Rows from block 3 of a small CTC audio transcriber, named by matrix and row number. Rows with one number belong to one neuron. Each number is 128 + 24 x the weight over its row's rms, rounded and kept within 0 to 255. All counts start at 0. Numbers have three digits each.
After each neuron's rows are labels from the 100 clips, of 14976, where the neuron reaches its largest size: "strongest on" is what is common among them. Only what is clearly more common there than usual is listed. The data: single English command words and digits, spoken by a formant synthesiser in many voices. In brackets: how many of the 100.
# gate: first MLP gate (model.blocks.3.ff1.gate.weight, 512x192), inputs 0-191
# fc1: first MLP up (model.blocks.3.ff1.fc1.weight, 512x192), inputs 0-191
# fc2: first MLP down (model.blocks.3.ff1.fc2.weight, 192x512, transposed), outputs 0-191

gate.315:128128128128128128128128128072128128128128121165165066128128128130128179092128128128152128128128128128128128128128175128128128128128184128179052128128128128128128171104128128128128128090128128199128128075128128128128157088137128128128128128128128128150128128141128128128132200128128128100091072190128128128128133128128128128128128189128128128128128128078088128124128072128128128177128097043128100128153163128128167128175128128153128128128128128128126099128128128128089128128094082180163141128128113085199150128148168128128128098128128126099128163128128128128128128128176128128
fc1.315:128128128128128061128128163128173128128128124128086084154072128128128128128128128128091128128128128128128095128200128128128128128128128128128128128128128128120128128128128128128156128134128128128128151128109128128128168080067198128185128128128135178128123184128128128128128128128103128128116128128128128128128128039128171128109100169137128128062128128104128128077128091128069115128128128073128115128117140151128128128128057204128128128128128212128128128128128128122128128128128128128128128070192128128128128128128147128128177128128128139105110154128158128128128128128191128128
fc2.315:128128128122128128128128170128128128128128128128128128105128128099090128128128128128173128163149128128128207128109128128128128128153128128128128092128070128128128128167124128128128100128128128090128090128128128118155128128128109091189128173128128165150128152128117197128161128128092128128128128074128128128154128211149128128128105057087128128128128128128199128100128120072128084128128128094166128165128128128128159128128128185128115128128128081128128026105128128128163128128128128128102140128128128128079177128128128089128128086128142144072128128128128128153128128128165099128
strongest on: /ɹ/ (90); /i/ (74); word: repeat (43); word: three (31)

gate.168:071232128128128128013128203128170128128128188128128128109128128128128128128128128128128128128166078128128128128128128128128128128128128128145128070192157128128128148128128128128128097128128202128128128128128132128148167128135152128128128128128043128128128128128128128128128128128128128128128097128128129128128128128128185128128169128128092140128162128128128128128128128128167128128128138128128128128128164133128128128124128164128128128128128128128150128128037083128110128168128128095128128186128089128128128164109128128128128128128109128094128128128052128128128128128128079128
fc1.168:172128128128128128081128128121128128123069128128128182128128128210151106112117128128141128128128128063128128128136128128181128187128128128128128128128128107128128128074153128088128128128128128128128128128128128128128128208128064128128128128128128072192128128128128128118128128128128162128123131072128128171128128128128128128175177128128128128128175128152152141128128128128128081032128128179096128128128141084128128128140128128128128128128128128128128183207095128120128160128128128128097060128128128128128128128134061128128096128128128128181128128128128128128128128128128155128
fc2.168:128128128175128128128128128190128128128128128128128128160128128136158057128128135166128133128128128128128128143128128128128128128099128128164176128204128128186156128128177166128128128128128128128128128128128128128128128128128128128128128128128128172128128128080095128128077128128128128170128116188128128128128120128145128172161128128128128128128130128106158128128128128154128128128103081128144197213048128128128128128218128128128128128128128128128128128056128128128128128128128128128086091194128128128044128128128128176128128149128128128128128128142128207128128128128128128128
strongest on: /p/ (86); /h/ (40); word: help (40); /ʊ/ (28)

gate.194:128128169128128128128128128128128119128072128128128128152128128128128079128128102163103098128128128128128128080128100128160123128085128128128164128128128230128146044128126128128128199128128205128128128127069120191128128075101128128102128128150128174128128128128128077128128128128128128128158198077128128082128128128128128128128128128128128128128128128128128128184128128128128128163164161128128128128128128118128081042129128128128128082152128128166128119128128128128128128128128128128137156128128134128128128128159145128128020128128128128128128128128128128128128128090128128128
fc1.194:128128128128147209128134128192144149128128128128128128128128128202128128178128162128188128128128128128128128179128128160128088091128079128128128162128128128128128085113128128128105187128128128108128128128088185128128083128128177044128153127060128128128153128128128128128128169128092128128118128128128128128128128128128128128157128128128128128133128128147128128128128128102128128128128128128128205128173128133128211128128128128128182223079128128128097128130128103157128128128124128128128128128128128128128128128128128128128134128190128079128102128128128174127128128140168128128
fc2.194:128128128128128116128128220128128128128128128128128128128190128128128128128128128128128128196128174128128128128128128128128128128148128128128207128128128132128137119041070128128128128128091128188175128128128128128128128200128164128128139143075128128128184157128128128128128128128128128128128195079128130117128128128152158128128128128128128142113128177134086128128128128128128128128122128128094128154128099128128128073128180128128128128128128128102128099128128054128128128053146128128128124128085128128128128128128128128128128128196128128193128128128128128128188187128128128110
strongest on: /p/ (57); /ʌ/ (28); word: up (28)

gate.167:128128128128128128128128128128103128085086128128128128128128171128128128128128128112128128084169128128187128128128128128128128128128193128128051075164167128128188128100079128101128128128128185128128128128128128128128128128128128128070128128128078128128128128128128128128128148128128128128128128128133062128128128128128120128128128056128156112128128128123128161128128128170128128128212099128094128128128105139128128128128128128128128161128128128128152128188128133128193128105128128128128128128128128128128037128128128128128128128115043128128128090060128128042128128128092128105
fc1.167:128128128128128215135128128128128128128127128128161128128128128128128128128128128128128128114128234128128085128175128114128128128128128128128128128128128128110128128128128128128128109128128128128128105060128128128086160201128128128128128128128068128128128128128128181128089128128128128128128128128093132128128128202128130128128128063128128090128128128128046128128113128167146128078128128128128128128128128128128128128128205128128084193128128128128128128128134128128128128178128128128128128168138128238128128128128128128128128113128128128128128129128128115128225128128128079128
fc2.167:128128048072128191128128128091120128128128128128128128128128128128128128128128157128078128128148128128128173128141128128148128128079128128128103128085128128128128128128128128220128128150128128128128128083106128128128128128128128066128128128128128128128128128128162128119128128069128128158128188128049128128143128205128128128177054128128128128128083128128098182128119128128128128058128113128128128128128128128128103128128128128128128128128154128128128128128128128128078115128128128128128128128128128128128128141074128128064148128076128168052128128128128128186128141161092098128
strongest on: /ɹ/ (36); clipping (35); /ɪ/ (30); /i/ (25)

gate.334:128128128118128128182161128116132128128128128128128151098128185128174128155128128128128080128109144139075128128128128128093128128128128128089200128084128128128153089128127128128128173128128134128107128128128128128128093128128128128151124111147128168141128128176128128095163128128128123165128128128145128128162128092128128128098128155128128168128128128128128128167074128128128128128128157128128128128128074128128128128128105128128128128128058166128128099066128128128090128188204176128128128109128128128128117128116128128128073133194128148128128037128157128186128128097177057128
fc1.334:128128128128128100154071128068128128128128094128128128128128128128121128128128128128128128128128128128092128128173128128095089128128128128091128130128128043213102128128128128128128078128128166128176150128128146128128128128128128128128128128128128128128128114128128128128128128128075128141128128128155037086128128079128210128128128128128128158128053196107128128089079161128128128128128128128128128128128186128128128152128084128128128128128128128128128128128128128128037128181128128128128128128128128128128128128187094128128095106128128128128128128145139164128128128128128208150
fc2.334:128128128128128107128128128128149128128157128128128145128128128128128128074098194044128128165128128128128128128128128095128128058128128128112164057128128128102128128128128111128092128128097069169128128128128168128104128128128128128128128128136128230104116182128128128123128128089128128121090128128128127128128128128128128128091160173128128128128128128128128128149108128128128150128128128128036128128118128185112128115128128128128113128128128133128128128179128128128128132128128198128128128128066128128128131128128128128073128128117128128143128195163150194178128074094128167128
strongest on: /l/ (91); voice: child-like voice (58); /ɝ/ (52); word: learn (36)

gate.57:128121128128102128128128128065128128159128206128128128128173128128160128141068128128149190128128099102128128096169128128165128128038128128128128128128128128128128128128180128128128084128162128128128128128128081128128164128128128119143128128128128128128128128128128128128128128071125128128121169128085119128215169128156170128183128166128128094128128174128128169152128066128128128128128128114128128052128153128128128128128128128128197128128128128128179124128128083167077128098128128128128097108128104128128128128154128075128128128128128176082128128128128128128128106128128128106
fc1.57:128128128058128164128157063128135117128128163128128128128128128128128093128128128128128128128072128128128128128128128101128079128128128128157128128128128128128128128128128189128128128134128128128128128128128128128128096207128128128128128163128155128100128128128040128128128128160128124128128200128142128128128128128128199110128128102097128128128128139128128128128128128128128128127128166128061128143128128128069077081089111128111128128128128128128128128128128128128128128128128128128161156114128031128105128128205128128128128128128131067094201128128128128128128128203064128128
fc2.57:128128128207141172128128128128128127128234128178128128128083080128128128094128128128128128060128128187128128102128128128128177128128128128128188184128152128091128128128128128114128128128157128128125128128128128128128090128128079128055128128128155128128128128128128128128112128128128148128128174128128128128128128067128128078128128106158128128128128036128066128128128128128086138128128175128128128094083128097167095176128128128128128194128162128086144128128104128128128128173128106128128128128128128128128157128128128128128128128128128128128128074128128128128128128128128173128
strongest on: /ɝ/ (52); /ɹ/ (47); /d/ (42); /w/ (35)

gate.251:128128189128128128148128128128128131128121128128128076128128128140168128128082137128128128128095141128128106128128164128227128128128128065128128128128128128128128128128128128128128077128128059128128128128128079117041128071096128128128128128076128128128059153157128174122128128128128123128128128128128128128128103128128128128128128128128100128128128128128039128105128128128128128178057128169128128128128128128128128128128128062131128128128128128156128128128128128128128176128128079081186149128128128057128128128180128128152128128128128128128143097068128128128128128128128084128
fc1.251:128128128128128128128128180165128185130128128128128089128142180128128035128128128128128128128128128128128128128128185128114128128128182128128090128128102091128128128128128128128128128128128128128128142128128128128165128128128078128061128128128144128128128128154128128128128128128185128128168103128167128128159128156128128128128128079128128128128128128128124177192128128160128128128128167128152076128128128128128128128128128128128128128068128128128128128128128190078086128224128185128077121128128128092128081128096128186128128128128128128128128128128100119128082103161193128190
fc2.251:128128128128128128128128120128128128128128128128128128185110128098128128128128128128128128128128128128128128128128128128128128050255128128128128172128096126128128128176128137128128128128128128049128128128128128128128128115060128040128128128128128128128172128032128128128128128128128128128128128128128068128128128080128128128128128128164128128128146128128128128147198166134128128128128128128128119128128116168128128128128128198128128079128128151128128128128128128128128101128128105128128065128104128073128128064128128128128128128128128099128038128128128128116128128089128128128
strongest on: /ɹ/ (56); /f/ (36); /ɪ/ (32); /ɔ/ (27)

gate.462:106112128128171128216180128118128128149090128128128128101133188065128128128128128128128117128128128128128128128128128097161128128158175085096128131128074123128128128167148128128128099128128086128128128128128128103142156128128128128128059128128128195128128128128128128128128149107128128156128128128175128122060128128178128128128079128128144170128083177128128170128128128173098089128128128128128128128128128128128080128073070128128128128111097155128128128128119128156077128096128128104128128128128128128091166145166128183158172128128128128106106128122128093163128059128128128128
fc1.462:128128128128128128135128128175128089128128137101128139128139128095128128128128128128128128173061128111128128094137128062100128128128106128090128128128128128128128128128128128158128128128118108128151128128128128128049074228146128128128128189128128128128128128128128143128128128128128128152128128128128128128128128128128128152128174128162078128099128128128120086128128128176185128128128128128074128128128153128053102128128128091128042076128101128128114128180181087128128128128128151096128094128146128128128128128187159128128128193128128128184128128128178128128128128128082128128
fc2.462:128128128128070128128162145128128128128128128141128128128128128077128128128128164128070128128088128128128160128090170165128184080080128086128128128128156128097099128128128128167128128128128128128128128077128128128079128135075083128082121128159128128128128140061128179188128128128128037171128128128071139152128128128128143128100128128128131128128128128128128128128209127142128128128169128128128128128068157128128128128097128128128128139128158128128071168128128128128128128141128091128168104128128128128175087125055095103128114128101133128128152115107172128128128128128128128147
strongest on: /ɹ/ (96); voice: child-like voice (61); /ɔ/ (35); /i/ (27)

gate.477:128147128128128128128128128128099128128196128128136128102128128128128128128128128128128128128128128128128128219255128128128128128128128128128128176128063128128232128128128128133165128128128128128128128128128128128128128170128085128236128128128128128128128128128128128128068128128128128128128128128128128128128128128128128128128128128128128128128128128128128128128128128128091072128128128128128128128128128128128128128128128128128219149128128128128128095234128128128128150128128128155128128128128128178128128128128128128128128128201128128128128128128128128128186128128097128128
fc1.477:128222128066128128128058128212128128128128128128128128128128128128128128128128079128128128128128128128128128112128212160128128128128128128128128081190128128128128128128048128128093128128128128128128128129128128128128128128128128059128128128128075082128118128128128128128128128128071197128128128128128128128116128128128128128201128078128128128145151156070128128128215128128128128128128128128128128128128157128128128128128128128128128046128064128128128128128128128128128151128128128128128128089125097128128128128149128120128128128128128128128128147128128152128128128185067128128
fc2.477:150128128128128128111128128237128128128128194128128128037128162128128135053128128128200128128128127128128180019128128093128128128088064128128128128128128128056128128133128128128128087128128128128128128128128128128128128128129128128128128128128128128128128095128071128128128128128128128128128128128128128128128128128128138128128128128128128186106128090135118128075128210128128128128128128128162128128128128128128128128128128128128128128128128128128050049128128093128128128128131128128128128128128211128128128128145128189128128128128128128128128128128128128128128128128128128128
strongest on: /l/ (66); /ɝ/ (52); /d/ (51); /aʊ/ (50)

gate.92:128112128194102128128163128128128123196181128128128128128109128199128128084101165128128154071128128166142152128128201077134128128128128128182125178128128078128128128128128171126131128128128128190128128136128102128120128128128090128128147128128128224111162154128098128128088157128125128128128128128109128126128081128128128190128158091128174128128128128128128128128128128128128128128128128128152128128128128128128118128128112133169128128055162098107128128128066128094128128128087128128155128128128089128128128111175180149160142156121128128128128180128128128128128091128128128128
fc1.92:128128129128128083128128089134128062128128093128191128128128128128090128178128128184094128128128128128128159128128128128128128085117128129128128159128128128092128155087128128128128190128195102128128128128154128128160128128128128128128128128122106095230073128106128128073099128171134128150128128128128128128128093128128128128128128191142128105128128128134215128128128128128082128128128128128170222117128144128106128128128128169128182128178151128151128114128128128108128128128128128128168128128096157169128128128074128101128128128128182092128128128138128128128128128128128145128
fc2.92:128081166128128128128090128128177085128068128128128122128128128128128128128128173099128128128128026128180128128103128147128150154078128185128128128128128128085128128128195128090128144128128128176128128133128128128172128100128128138128149128128128128138128128128200128128128128128128128128128128188128128091128128128128128128030088128128128128128128128064167128120128128128128101128128128128128128128128128141128115128128149128128128176128128144128128128177128128129128059147107128128128128128121049184128128128093114128191128128128112128128128104128151076128128157128159128128
strongest on: /ɹ/ (81); /t/ (77); word: right (41); word: repeat (32)